Rows from block 3 of a small model that predicts concentration at each pixel, named by matrix and row number. Rows with one number within an expert belong to one neuron, the router's apart. Each number is 500 + 40 x the weight over its row's rms, rounded and kept within 0 to 999. All counts start at 0. Numbers have three digits each.
Before each expert's rows are labels from the 100 images, of 14976, where the router gives the expert most weight on average: "patch colour" is the nearest of a few named colours to the mean colour under the peak. Only what is clearly more common there than usual is listed. The data: reaction-diffusion patterns (Gray-Scott). In brackets: how many of the 100.
# router: router (model.blocks.3.mlp.router.weight, 32x64, trained with AdamW), inputs 32-63
# up: expert up (model.blocks.3.mlp.up, 32x128x64), inputs 32-63
# down: expert down (model.blocks.3.mlp.down, 32x64x128, transposed), outputs 32-63

# expert 16
patch colour: brown (74)
router.16:446476548553547477526495457553475441565553508512555418487493508520507540436493491447539491455493
up.0:464454472481513452542533501510482526516503481550517507427551506523480512450556470572523475464465
down.0:574558524540492416528421520498468509500519497532444527452501502515483474499490482510490556489484
up.1:446459501404460475438476469489518520496505517502564436528416504477452465472507501440468515549460
down.1:470497487547525495558467503528513509444546424448541483495533454464555479478547549543522435468501
up.2:527460484481496501423453461510588480571492505523529509501501530578492560485470498527454475449479
down.2:482464490480476443531417583519500450483575507481608493480483463511494527548550532482575489544509
up.3:503570567488537498498517485470467561526517548485513430503462589466475485529518460478434483478501
down.3:469510558529502442469514494449457461512487595474541497604465467460485560531548507515544465442496
up.4:472540519500426554479517401479496568491539422554507510542408486516513476480459507480506484489558
down.4:537475455440465550533493478473430521556511472515522497515495465473460497530534536492431477521520
up.5:449481507530450452483442526532494578477484531566505508419550503494565498453539429511564498530570
down.5:524504464493486495423442563513512514559451497527463436420493454475435546465483471463543588500492
up.6:544482558546556506484500531481526501506411397477470514517509482488503415442466508437481506440556
down.6:440484525479522526467552556532582489506534522523530469446439494554455498532473458511490445451488
up.7:535476555510493468523488483496529506555514443509570511454519509427493495571509439476541438433530
down.7:470514545527410529470528382450495544544480465473527494461517480496504548537564471488472557569512
up.8:484480502549433466482520475472587493506422483476432546513527483544471531481476518507423526575560
down.8:481451527524509462548443497557537543517462458517529515491478524483528465488535574538484536588524
up.9:553515488488459514534491479471447590456521445461484474569481447469476503555476440546475462496550
down.9:548510525485494506552526434503511547465478523495409494592529482521565485537477553493425490419530
up.10:498469550460477524493517523521474491468465494474475483557436411539516545446466486628533502517485
down.10:493603473484456509534413497466564511513488521466466494489526475476523508497443549528426512456514
up.11:401491495467466530478462462495458568547526455545484489503477527520460454540476469525535494457483
down.11:522512556461390493516507485506487504511483465487566460476490506502465532483611497445491515456456
up.12:491468473412490444479499471539572490509484524474551438530504489583518510455502451545540486485432
down.12:530448529557467465503438530538513472444548435483538582492513483475543516532484494472516503440443
up.13:487493481491461473463480524534433558490426444499460509466547391526504520536497502535364460495519
down.13:514513462475509464456461538462511527549479484548531466470530497437537541508453556545527544436497
up.14:457543547509521461530451538476470526471459512495497567507503487461502443556455493494423512490553
down.14:506581442525505469552503406485508572433506534477464484552522483498513505495461459565525480503470
up.15:567469527458563467536514512488544523481424528524508478547440436519501474449448452461486475571506
down.15:448547613538499560533462528496482527459530542555521430466479483451529510475477470506483457535448
up.16:549458499459590503547515472514513500534494449427558442441494464443460481486524488570520463508481
down.16:511514520541491543524541481455481526477499445525487491480490465485523498544478445467480455482471
up.17:521519494519455450514514495498472432524443511425534543465509534476447446491535517536414534462506
down.17:545504457507512525535492486564448458472508433510484411534552598487489509530538443534450484522492
up.18:500515414549495470492465526557551469441536492515462461476512478545503505501581505407488487550483
down.18:476452506498521503512555418544595523483464434430509509549497479501450483495512506545425418477540

# expert 3
patch colour: brown (70)
router.3:458576508520480444542447480507464508548428425470528489494545527497553539443512477568478535486507
up.0:480517478476449505441534418543477539560471525514473522471521442523491467498551488492433463422472
down.0:484485495576452590445543549452518483494489527487504458472493451473448532503562505530561570519444
up.1:490563500506556501480560422484500470408490499431482434467455509532475487456509553496447500607603
down.1:438471478516461578493442465487521505449532476497525483495515539539497476457486512486483450567511
up.2:514528452463485504459485452453510529457547520506471480530548548490412465532557455497472519463609
down.2:463471468478444562523445502416564580486519496538501452520494525495467455505508508452470471488585
up.3:524566536524469474512517468505514517537493567554440454531516559556465469484453549461513469457550
down.3:505536480509437515526548505442560568481505449484507574491515541557528430530505424482480521494519
up.4:502495524472480514508514480503481467464502568454472476538550522472510573497507506494474388475474
down.4:521522503560464512464495413473429469458523523537489477536492514517542526475501476517467545461447
up.5:513454540495490501416547481506505463515536449508541478542448516519514537514453496576498497562441
down.5:491470503522552574558512521624397447478470491521541481495492477435421544525454508466459504507430
up.6:377500510504473493491489550459501538501414508530554496620482503505484481462486512522481495519497
down.6:535438490475451524434538449481511509485475487453523524489493450470499595515480509478581515544524
up.7:540498645440502526453461502433574498452536512464504487556459471505506493526490546510501432503493
down.7:444533523517578560502444488483512515488577508451504461532526559495556482496495573510472473486521
up.8:435548450510515523470510545471414422480493521468496538539458506556503557529424483469499493502480
down.8:528490450507487435534522448534497471489525531481453534458557490487502472554506451559480481489426
up.9:495526534460532468484496495464435463496486561464484418557467517520484538446445576492531593487470
down.9:496437482546547473561510498525528409485482534528486521530477492534463508577435468567473500546475
up.10:427456544504583504525526546503513431433439519504503526456543539534501522515507485502453505509556
down.10:511562518542499431453481548535461464460580530564497521388509510513498519516500508514498455488461
up.11:477393528482539510484448576472487528585474456526584485515515477516433554482507529521521501499427
down.11:490479510473468492531552511488438457560498559472542471451516454516481530412531491442494460553551
up.12:476468538507523420457551465589481498525496503527457485475556476502488534523481599536460512512459
down.12:456483498536538514515500511553435441519582490562476477480517433424559589550468481566447516491485
up.13:488480523479514458499496477442477494528543506520491430508494519550505518422434543548548521509430
down.13:533482514529479475460533505573516492533463571502537550506469473517464525487474460489533493506470
up.14:549533529512484544464547521453545437524463503484520506547516540512560518456527511488497401445473
down.14:543548516529489454470534480486461511487495593481478467467487522478542466510569529456488464536514
up.15:437529476517437505481455507480444513513509494511459502421515529521509464422453516590482525523438
down.15:538497516457548465510514495460527510519467501525532531495486454492476546473445517467524552615475
up.16:506453418574477496436457511575550490502414489483455500460485502513522478524530481505454489467519
down.16:517505526540453591405494446450481515527517499522527517431548449459488511497556500570552488522458
up.17:474495474512452574506462473452463527484508495541452369483543474473500416542428488493475558547483
down.17:453408530495522507500533482413543453538524529476528517478459413504508536502485550566524516528508
up.18:453504575522551542524459560522545514524416499509486494530493565562471578504466550488408459439490
down.18:462541567527498483531524575476490506458516444483438472461469552499529533552483425508548467490483

# expert 31
patch colour: grey (50)
router.31:496536536537458458535491514524492593533493451527491482551458540537491455499551565443479474519465
up.0:464448533483569540514463523589535473492494538546532472467448548520462476523540457548483522522417
down.0:523493489534470471471438502508540521533448461451493608524513515553478476509552483430493498495495
up.1:489539522506502514513481518459505511526474462549561494592491507550472480464410584486607489497442
down.1:505484541508525539526566480502493571429453441464492451484533532504479481506453487476414520525566
up.2:533484568446454443507539457483504551527434554525528455546494564501524448537456475563537443500520
down.2:495516545569564452470501510510487500493572474482481523476462565483455592534527566506460475477480
up.3:479479530497516551521486471423489490525571496561470480565560472464453550415525511473564422500533
down.3:502475457579527432507573491470478502500573444483545545490533497491548492503494464562580534493471
up.4:469491520540409544520525594507489478552451475475522488498498511427505500563461488432518491535516
down.4:563504485478525559489556465525431515570461430557497539477486547494488463478500530464498518502488
up.5:438522508526541528516460480535441477491491477476546472535533529421468487560440509503540511493519
down.5:448506496517458534550411456537485495525579551492564487467484560465518500497509549508455537513542
up.6:486491438414488484447490543442549559505503482523544519516561510578513421453554488459528511540480
down.6:557548549547514527481488468539481449447523504515493450474441503391469518526442471494471424482570
up.7:493511514418440480529528455513492435469486483514501528496434445507474478497524471517453456542432
down.7:445519548450479465505463540477531511554540520545511571477504494544510505454559476499497472532486
up.8:536551466481464558511545496429541536423571488504462498539539488517534565493468520513523430528440
down.8:479529569395534496514590460548449461486570432461510520461535408471445480544500496558497542470488
up.9:510495538540464470393461477506486517531523481455549487450496550530453545590472524537493461495478
down.9:489533557521517448476478440597510563512482498546477492532466417567507496519492576492441514529405
up.10:522588515515394456510552485486474530450546557540430549507530463469473562469514496540513544468549
down.10:500470515491541478513572418498499504471520425507490490565500505461557449530439504463496509456463
up.11:540506497471435455465480485488537473519478485566546472590500514541504474519556540487453457514470
down.11:506508539578518528517484555541540465455480536480561532441415524523454462486514474477467516512498
up.12:536488489492550471482492492542486548490524502509486529488422464497537513425456457506486547519500
down.12:528496482561507493511534521474477460506518549501497487366460589458549494497474490526514434543471
up.13:454533534504511562536607490478541529530498483524460468540596432556502523483497480481498508442400
down.13:474460518515523462458578508572457436498522473557504442521546425429500509513484520520511515422477
up.14:500496514462427429476479491530484500441559536444607415459479586539482500477512452480552430482527
down.14:508507476491491464489531496493543482567489484528586529518497427494493493427502531510479539537462
up.15:496507549441550408461477525495505484570502494533542557486465522529548465453448557546546502500492
down.15:581518527521487535509590440564441543480472491550445455490481564481522485463481505479505462510598
up.16:475562486508452508516523500553496442539444525442427494416555466472522533538468484516489565460488
down.16:552542518573544522447529476578426459485511528512502443497452553441518489473532556474563498493440
up.17:498427513545485480539486580547548511529475527447477566378440522538496534474477502436501501486543
down.17:484546492500518533495521534459579470561506468486530454435571540539500470466474487483514547560440
up.18:417487491487427475430491471564502468532504499596424532531516440481444560497523484464505509504500
down.18:499509545469550554495510487539502492501530435522480517401469546480535526508514529494524501526481

# expert 10
patch colour: grey (47); pink (28)
router.10:491481466492548421488509540530498533439466532468460485462492524416473505465456523525530495556451
up.0:500516564453529477460482478484515530455538504443473478486542484559470444521437518579504465467510
down.0:547508448499582514437525468496415489480482445470530490504554487509497460528504419453458539534532
up.1:514599464478512446545509463467526509484487471461532547471569454485517492459487473467545416492590
down.1:499512415423518520519493511453483533476459516503473482495549538501458529572440501467562444515446
up.2:562454499469496450508513538458534485446478512469551515467506538555461551534521508552543446495468
down.2:469469498476485441490467520512467507521594453545540566511492554479413481531461519548514493569424
up.3:441469458511528518450494448506539509459489447458463520466528541472561541532426538456531513543535
down.3:496537498438555507499417431536544484469510463472485451475497534542478510560529577448510447538507
up.4:494490411522437515496522575542545502462496569497519547480423472512488532528502440506510479558566
down.4:500500519467503497494475488489525525519499568563484434549481488513490486369449476564496385507494
up.5:464494564499506497466471495486586441468526456492495486499595578483514482557469489508483569526508
down.5:405456526559466498449456521540460485483520454455583476463465484496501524524595518490453509461545
up.6:504483478536476504519526527503598502459550512544389443460517535497444536479536526473517502455452
down.6:526550519546491498521538591507518524577511447519412396501526528430524493533504466543519500508508
up.7:514442447506502530446550435456506573544578548570470523537528551487474486517556499494562504477490
down.7:576480562496495548546495471562515442518521490490521518469491513484605512438498442506526465488503
up.8:440542519455526477485497490490535539494472477539468466533546562471496609482467471525498479440546
down.8:484502541425493539513504476478421453548496545430549515405453547513470520572534549447533491469581
up.9:450473465503551525465527504522573495461511483531573574487556527500502508512394377528494481493487
down.9:535505454471510488427532590480512522544468494444480542540572502440523497461521441510530462443481
up.10:550532564445474529546526459485546503535471484496477502517475565536471521482448482507525479535424
down.10:538586483567549425549485505512537539434465525534501481552542481508439495440458481501565497481454
up.11:459477532483461558471367438521522554480500487458536473463528495588526513564488454565511486520543
down.11:436510504465582524501471501477515501481519457501531448488468520500454545559536505448533462448517
up.12:526455411549479553489504554500514559504454589550465559480445424443519509513466525518457520463528
down.12:476465498417425488563513507439470452439542570547502465506524467424440480550503519573472475529458
up.13:465407536495524485534464475470487469483497506539470450491576469580503472508476518465530586538524
down.13:529568523546507475504540518486434498540489454457462406451502553563536555496488486485505565491519
up.14:531488499511505516486484500541483415585575532498485475493486532436439501505471574526470499538510
down.14:504429501530549548509564565517464476492539554477524492542491517500518505515515500493514516457450
up.15:446479500546502457491493468565524508461518537550511578557504522568503544473467502496463534551468
down.15:403529508536480518509507443453558432516498497485515493431493526395504489526594529460543515484571
up.16:592553501494533543506464508472529541541439518502493494482431510488515512447498433467525508503537
down.16:455484456469537525518501452459527525494536520519475485430510529483444515601493461454537467486490
up.17:515485492525558499462509499501479482521462464492522512477489437470547518534430472501580447461533
down.17:499454480436559521444539538464488499510486516507483507457493434480508532550531470556503557535433
up.18:543524485522465484520517510416508483507545503491513493482432433523556498488480504469508430571563
down.18:462527491493556472539460458515495535566483591542494484556474486509489481485476517527479444510518